A small spectrogram VAE, trained from scratch.
Model: 9.98M parameters, log mel input, encoder arch vgg, encoder norm batchnorm, encoder activation relu, encoder depths [4, 7, 4], encoder widths [96, 192, 384], decoder activation silu, decoder widths [48, 96, 192, 192].
Training: muon at rate 0.0025, batches of 48.
Data: 39062 training examples, 7.4 epochs.
Rows from block 12 of the encoder, named by matrix and row number. Each number is 128 + 24 x the weight over its row's rms, rounded and kept within 0 to 255. All counts start at 0. Numbers have three digits each. After the name is the row's rms in percent of the matrix's.
# conv: 3x3 conv (encoder.blocks.12.conv.weight, 384x384x3x3), inputs 348-359, a 3x3 kernel for each
conv.173 111:101087138147142102144099123136108161127122111136123162125120157097132156114113158108082116092126125139176119165141100079116113146139127130159163122135154132103093118134124116087101127131164134107128116146117142147123125151042142116131117126167147123114077136141132112116135124159091109103102144155153184123159148080122090103
conv.174 103:125126129158093132114126182131116128107117116105156106111111135121135147132126084150130120120119099124118125123138102122115128132167136135072118114071114137130125093137066115133141127158153171136134146115099152150156109069110129122113107124107105145142135195135082143108110145150153161139104138119136133137143149182113143141
conv.175 105:110091119125127097139145147134154107148127120125110123149128114123104132120127106159096165121068169124060111095132104123122128116116185134154113146124136115137135104146108133130112151151145158113132154148112149149152154141140081153132133135119106084133137144165130212065103107110096127169128140105109136115120125122142127127
conv.176 097:103139136144131122115130125134110126113100131119129133136083153174120152146105157135115100114078147117094121150138151134154133130141157097054065121106082128121139137166145161134073151142115097116123114111122141082122140126127125093123127113141119134079108134078145141112105149136111156140102157112129136136118155155120124186
conv.177 101:154109129108160142131147136126108136135140119146115163152121109141148152093090124181141136107119194117131123164141119115109147121125137126117140100112097154102148132117148174139163129138159115200148099123148100117092097137107107128105067092121107170080153117122092140158134156143132161155133111089130114096153159163140117140
conv.178 100:146108088115074148104109097115118130153180120091116110126152116114159090140099126133103099137115102136119084144166144141100168140111104105118136124085088127093136142153148145115125152139151144129137127136109150137160132139124132124134150070104118132087096119100134184085120159089121140094157166153136135114179160177113116117
conv.179 099:098095107114123146162167180147114117143121133092112099142091089146121079168160110139147114133144135116140110090096118101143123148140127139165162124141129122121114113132146081087107081110108127079086137186196082154144123140096141203144134151110155140144128157163142153137124085095145106088154155137104109125112104132138129120
conv.180 100:140131124204096109095097115098093159120133129131149084146122102104132127155128150099118109144107137177121133100132095104121122101110115128104101135108130157135126099155110132142127149134103179137136116110118142108143142137156135123111148099106129121093061175132129143169097172119099150130136127167118117125157143109121121148
conv.181 098:083121104103154151106132098077066086122151114120109112120162133142115133139136158099085125127093083147107132175144125092136138111135099088103109138173149157208165127127116130127163154113096137130145159121115134121127107081131113123133112134150120157154124111131122138174111112113127143089119120113079122085197211128220206157
conv.182 105:148133177128125101115166134156172102142197125177201168178145125123125124103121119136153165137080142114123162148175128120100138153125112114125116112110131110094120101155142129163112133096149159133122148089094147171127132127110129125113103086115123116105153119118118220110133137135109149163112117130140133134144106128127111121
conv.183 101:127130158118138091116153120096152123102153126111123105102104136128121130128138151131142140091187147129117127161137141115096121126098111132128110142141170140132140097095122185141096102099112106120132179153138207141139127081141112129164199139110140110129139165131096076111174110136137152146144135139119148146088115143135132135
conv.184 103:105154141149137119140125137113133102115148110112143100113179116138181131105140104104099099109119101097141113139136154172113147100143121084114103117160137121135124097106116104140120143121136121139132104181143096144120154160124116160100114153118098169118128188140145114142156135160132128120166097133122121122136165146125118107
conv.185 095:109126144110087122129117159137147139120139165105127088132092119139101113120106131147112114120125132090113188141136098172117099087109109168156155157123173131134143113148163091104094113144137176103150147121135148119121126166142110100137165090109074120106172153128142165113121115115117088118130105170128141126121136148146093087
conv.186 093:133100139115139114121119137091096119095109116123133121129147146133132114124097134129123099132099079110143096126107129105132125129139121100118100125091094151144120105154160139149091181114118098143075151181095116111124161119155112127113123134165101164130120158103156083129126125116126122107165132152132152141143131115151123153
conv.187 099:130139124167134135103156123091124119160149148111116137115160127113102135154118122140107142110160102112123121113140124160115126134160120141120128117113140075133133100120094206169158119086069099119142160200176166173177212170142096091117205145141132147138112133122090112132108136086112176109141084124127132103103137116157134110
conv.188 099:136126061096106140107127092112139131106070120119135173116095133126177159102093090136118129121135191135103129120108148129143127104099127144133136160142170125128140124093121138105124154130149072108108130157149083110110131090112168159115115099103081175136185127083131144100109165164117154132093171126136130116092117112135138103
conv.189 099:145110099145139131130148152154138139135103167112103098128090153095168102098123141138102129134089154124167113117107100143143141136118135140140123175168155140136130110116162166143106119081114140169130087149164104143114148123127135125109130119116121159089135121144133095111155192118138133094137122085121143123116131145128154140
conv.190 100:115142142124159146166148127093127147090119123117141153083136109143108121101104119124119110109113135140148132114098118104164124132175109127106111088131133172162184154119167149112106130125162123156166109124143085099129123131090161122144107130138152200124119107132128121108138165115119115118139134135109114137104123141127110140
conv.191 100:117122121152183060116127135127141115123128134146126139145144125123164119130097130115104156141108153146116188103135098104143166122130133131092132111160130135146147080100150130114108122120127129105123116090155120112110107147148140063172114120116151111118136129126140110128140152152133152157093123117136140150152174168117144095
conv.192 095:142102100141159109138145106126181156134145155119105143123114113148108123158128144093105111155162156172172188163160141151131148121133123104118120186165163134127139112126135143148125111122112070069094080085109145152144140138118132180134077146135123075140144101133175087111126121109133132130144110116129141122138152158113122112
conv.193 104:130119086144076077152155126163162152101124122155144135114148139147125112099089158132090115074207158109088109133085101176120125117146131100127135126159142140117150112117126093131127137146106153136093120174087118105106135104125135123109078121149128136116150139154099118153129090109142097099096128112104165145118153125127124129
conv.194 106:121141116135148132100082184125135122138143133152156129133140129139075115116087140109121172117152127144079144141123157125111111094078076145132146140118147129141149136135132124095146116070142147127173107145120103086124108148117133085118146118163108139125090117111130122102100167145113131138125142112089123121113109129119124125
conv.195 101:140165117147074094166124108128128142100119148134121104122111129132169148154112120154137117073130099108108130107098106160090111132133150120180136158122150149127116122103098135099148146105130122146143123130086169148126114117160145136158118116098122095150096152107101138121097115084132120120134166127154148184090105174098149100
conv.196 101:126142141117150155103101087106140156110129136139131170168139112148121079166142153119151113164159164098121170149122149124149130143136118123094116131103107110127123158152180127106138115117121160187125106098131153139139102136094130160138138152120120103100162131093106053125138110151165097161109155117146115115150124123128115079
conv.197 100:085137146101135142144156140132123108181164167129097135124139134108120163175142124113150131142119146150087140135098126114121105113123126108147131138119120126144099119112068122097129112134117126126162136091091097139095122130178128194095142141147157113170153156103100185143157112100125151113092125131131125141178161145123154144
conv.198 099:093095100123106140128092079147176144126109120112122097134140146112137163132167169138141093134189164113115103128111131132135115117120132115109133138144135143130117107161141140130178147141114130118119136076103108156127099119135154169141102155167101112103113140163127188138128149091112149157147137151148172160102121160098110133
conv.199 099:112130113123094088136171154118148147110188143097132124158141143083093145133144076121138124153100122171127114146132125139106122134111124157133175129137152126151123138110205124131118107148117091076102100095136124116123085150099121107114145151136142134156144141072122132111094107119170108113110136131122119129162106123137116116
conv.200 099:140153121119144136136089106136104149106092129150139137108114124121093121099132153127132135124202102126134132132142128181132136169170141127122142160166105114127110102137118156143134139134117111127114122138134156132134104123098103145139156128122122102116098102164079087118157132119141146139137154115133154108133095096132120105
conv.201 099:151134154108131129149099113127130121158112146128178138106118140128122122148144133116110141159167093127116103156117148130135131127133118134130125089070122106104110093130098159117140137143103134130107129111136102112146143132098147112123167150150170147128104158102097135122099158114133108075137161122112126149145140116110135113
conv.202 103:121121121141117124119122167139136103123149122109193159112173122122214128121153133150165158140149153155168142142133137105134160124121126126147141110110086154073096162123109133119147137171130145120124111110149157168186143121095122156130118116127133101120137101172106131059134140168104208127120159108138123133140149142108079137
conv.203 096:125121139145094129097099109146152149091122146153156143152159160104110126130108183141097130117135140141109140100118121142149119136166099147123118116122104135169130142150103105177076120126110150146118144110139125152112076120123110100120116087125149143114116074170123111112171154158112153137139096116109122140128131131139119107
conv.204 102:084155114112139163142137158098154079085069102115128140146098148144159148137139132125112133097132145137136193136133103131126115150164148133142144101109151135141151190107130125117130125106124089124134126166173124154124161108147165176104150094115126109128174135117178154102134118152123149142116150085123114127088102122175146105
conv.205 102:110134135139138145124186115102120087151107109144124111130157132115164144175106130175144104084107196137101090145154127119167151095112129088167128123127152128115096121097122098136101145120116145177084100134110093147135155167101126142115099104111132119195098147112152188168114091128076094101106098146155157115122145135165148161
conv.206 098:100110144112132175138154164149134126135085119105123147143119146117153141155159116143153117108113137217139156191131153132144134133123152127177148080142125081111097163121148172121136132147114159128094119132123094066139123112137157130161109145123115151118112123116109116106148121113105071121115146120148127125136130135139118148
conv.207 098:085122123121165117119121120104120123154125133118160132117129116111113114105139068171120137111153133114141127119132124169140130193099106122162088104117142107122109109116161157090087150119123090139106112127146106129145117201116150095093140147131175126165105089127082219130097124111129107147108160147116110130091118150121126093
conv.208 098:076114153157168142107103130100157102122136136118105123148146133127141106117113109085117117121111153129119132099131071156158145109130132147111089154149128162160161175152167122120088118109135124131135151115124130087106155175141116147094141101111155072084138139132095127104113107141128145082143164143112144141101109101151122132
conv.209 097:123146117111145165112146095160133130128135129121127103118114141158124109136123111099098099107111126105133104105146148112095149163144101134135126119139085115145130073126160108149148150106094103133075108094107145149162097132114130165129116110105075137090134129174150150175078122165154176153159124130169164138123142113161130115
conv.210 098:139136148185130090113119129149099136112092185112117106134084106115149098096124127137153147125156109131148110147120117111127114077114095126139153113137111100143102126131106111140110140117136115150134135123133144106136109152140098118142116136090125165128088192103133085154129159120144161110167118136138147162098124111094077087
conv.211 099:126093122131116123088122135123125131138144124115110117110160108115156135127164136110193126128130098136128108102130098144093112145111100114123160125116134083140129126139129124139103144127118087114158116122151143123137115105097115164187174140122127129125134160147115126102147144135138194096093146148142097112112127133146152134
conv.212 096:100124114141126165139116103107102124128111148140123107133147145149123099126135123102150122139146143108144127100092117127186138129161135178185102132156108140126133089089073129137130141118102154149097136198149084136169159120149149126127134128097103089132152184114133161133122096125130154159126168118141137138137124144119143099
conv.213 100:144125090111110074105086139171142113129139127110119140123137128112126153164157124114135141161131161142100094150120116154108113185182159151106124149150161146146142151107144143158149102125140122107111092092120129108154140121138150175095095111134106106124079119151170164116136120119056105095168119116107129142118157121129141136
conv.214 099:144124115133133124140121108134105117128102110173129135113184186115149151116135125083132124120137136104119127126125142096119094095123124106124105123169154114149162156160150100145155119166153113146125132163142120151152106120149112159142137147130126115153099117093102111105122134158127141163135129123120164118149246189183255174
conv.215 096:089151137154110100195151136118141149115157167108113149118172137084165141095177136165171153095081119129142137134158194157169074161160157119119116148155117136130135083098117177183132139113121119140108110147131133131120085118121141088140119108105146108113088180116115100133098111140116101102162123154133129172113119135137121138
conv.216 108:104105128138129118170124104101112101124099134139132161116129146132144150098165180156143116161191144145171111134123156155115132126148083114098103153096146126120143105135126092086126094091133097138164082120093131124139109102120102137142118109090086109149173126140142149166133110126137163134144124142119105104084079106076150144
conv.217 107:144112117130118093151130107180167091098096116166155128131114131119090134111136134068107092151099130095124102104119132140129114116118147114152127164151149126112129114116138106105128136141102132093132145149125157116147107100120084110135146144142138150120159190166137144173125162167127104126123117129121111135101094113153169185
conv.218 096:098073121116137136111092135146076131118117149116109146119158125091111139187152118105131121180111172101121132122141150131181141159132137139138144132108134127129130132145136099100117134149141090145140131233138138183165103174092116074095108131110155177161143170104150077090102113128141154120140114156123110126124144098134130101
conv.219 100:157158130165145143142131129124122108160144128138129108130132138104162146119098120144128145142114117102149126117115097147161124130115109123155133128116113125125126168137122116149140108140129147160156094117137095135135112127139173166116145179115141139149100140112091151058103091136104123133138153135140141125135129145168173200
conv.220 088:144122115129131136118117152160140151138145139092161153151134146130172131101147157110122144152082133146127133115144176132125134134103133099081090126166124156167103083104155139140127123114138084066104146079091115095099101112119079097129136065141120146144086133154117109145120120128106099114130137123132134146156195168128142172
conv.221 100:117143128182119129096132134102110103114168128116119089140152169146149145105119126143125140103117152116132083129119155076169134178166141158111086120119108132103119098141146125091109155138097167153151140111152144126138142095123137163098152092089153108116113101105116132116174140169083099126142121144111142117140163161143127157
conv.222 098:214160182131103130154165159129133126136124121081101139122116130164191171131140124116138132112107130148126141103107116147138112101135110142099134172157166119105155136133113125144131147111107134143118114100123139124082110078138173100041142107113153156098156093107172168131096102134099097134141166171105094122140115118143132151
conv.223 106:155137187121051111166141158127140119117139126136130100124136134136168134098143135119183149112141099125108151138171095116137121128149125164137147148154161151128111173080130113121102152122140145102105147105158128117138098176178107172144134155160107148125173104127108137124118131102182104124121147126124110126101084144137130135
conv.224 100:116162152132201148114120134087138106076143132124135105166162156113157149129109150119127148119134130123155110133103114103134110131139110118103153140143149102106110195134152151149119082148091134156119130134142101105130131148151132074101153160163120109141140100184152085128118134104184124205185164157153138139159153151144136139
conv.225 103:184188190070059104167181162110105111131142125137128119114141137150140143147147139116119137155148132113120105133111124103069112182179170122143160122120109104104123134133112100110120138136118110135124100072103136134152177147147099119101131137130160157137142168155096137112110104124125149147143131148111132112121126115135113120
conv.226 098:140110138136130113164122132128146101133122123153125115145159117144108118106130141123114123117141117104110129142128125103099102165138154131143137111167149133117170123109148124109136061128115122121147163157159127106155105116170065151166113171141079130121130099154119103128112166084144113131113128123145177150144180122088124124
conv.227 097:121102113117119186150132105115121158122160130106139142125062136128099122131120151113113122103164123081095136094169138108159119140163164196174129168125165101094159119128095101116081136170116169157146131193173127118146098129121110187113114093111160099088146139107153151144117092167108093140161166143087125126120109149116156119
conv.228 101:124096159120116145119149126130162107124169131142129161139127114139143141104122160100070112185108102129130149132122122122086114115071126104097199143117146131129147131164096078138138116162109136142165089150129112117135159120129104140148098146096137091128143121147126152114111124151126122172116132169111111127144119135086114148
conv.229 098:112118087138146150152141133129127128133088088103156094103112155110124119101128108116144118130164116134115102135121109151122139118148139150096112130154113119122102106123119103127098080120117128165090137117153126149151140212137106185100111186165159113092103135148123128124164124115084157117107154130129128118144144119141130150
conv.230 096:099134191108161124122119146140109106176120121154108136134134103176117128107141104163083110103160129133117130120124141127130117147112130091115106098143123114152122136132168147123105137153162134120129100139172166141123122161172135169205142121127112119102151110085106146132101091098140138119096111150117141129123128118113112126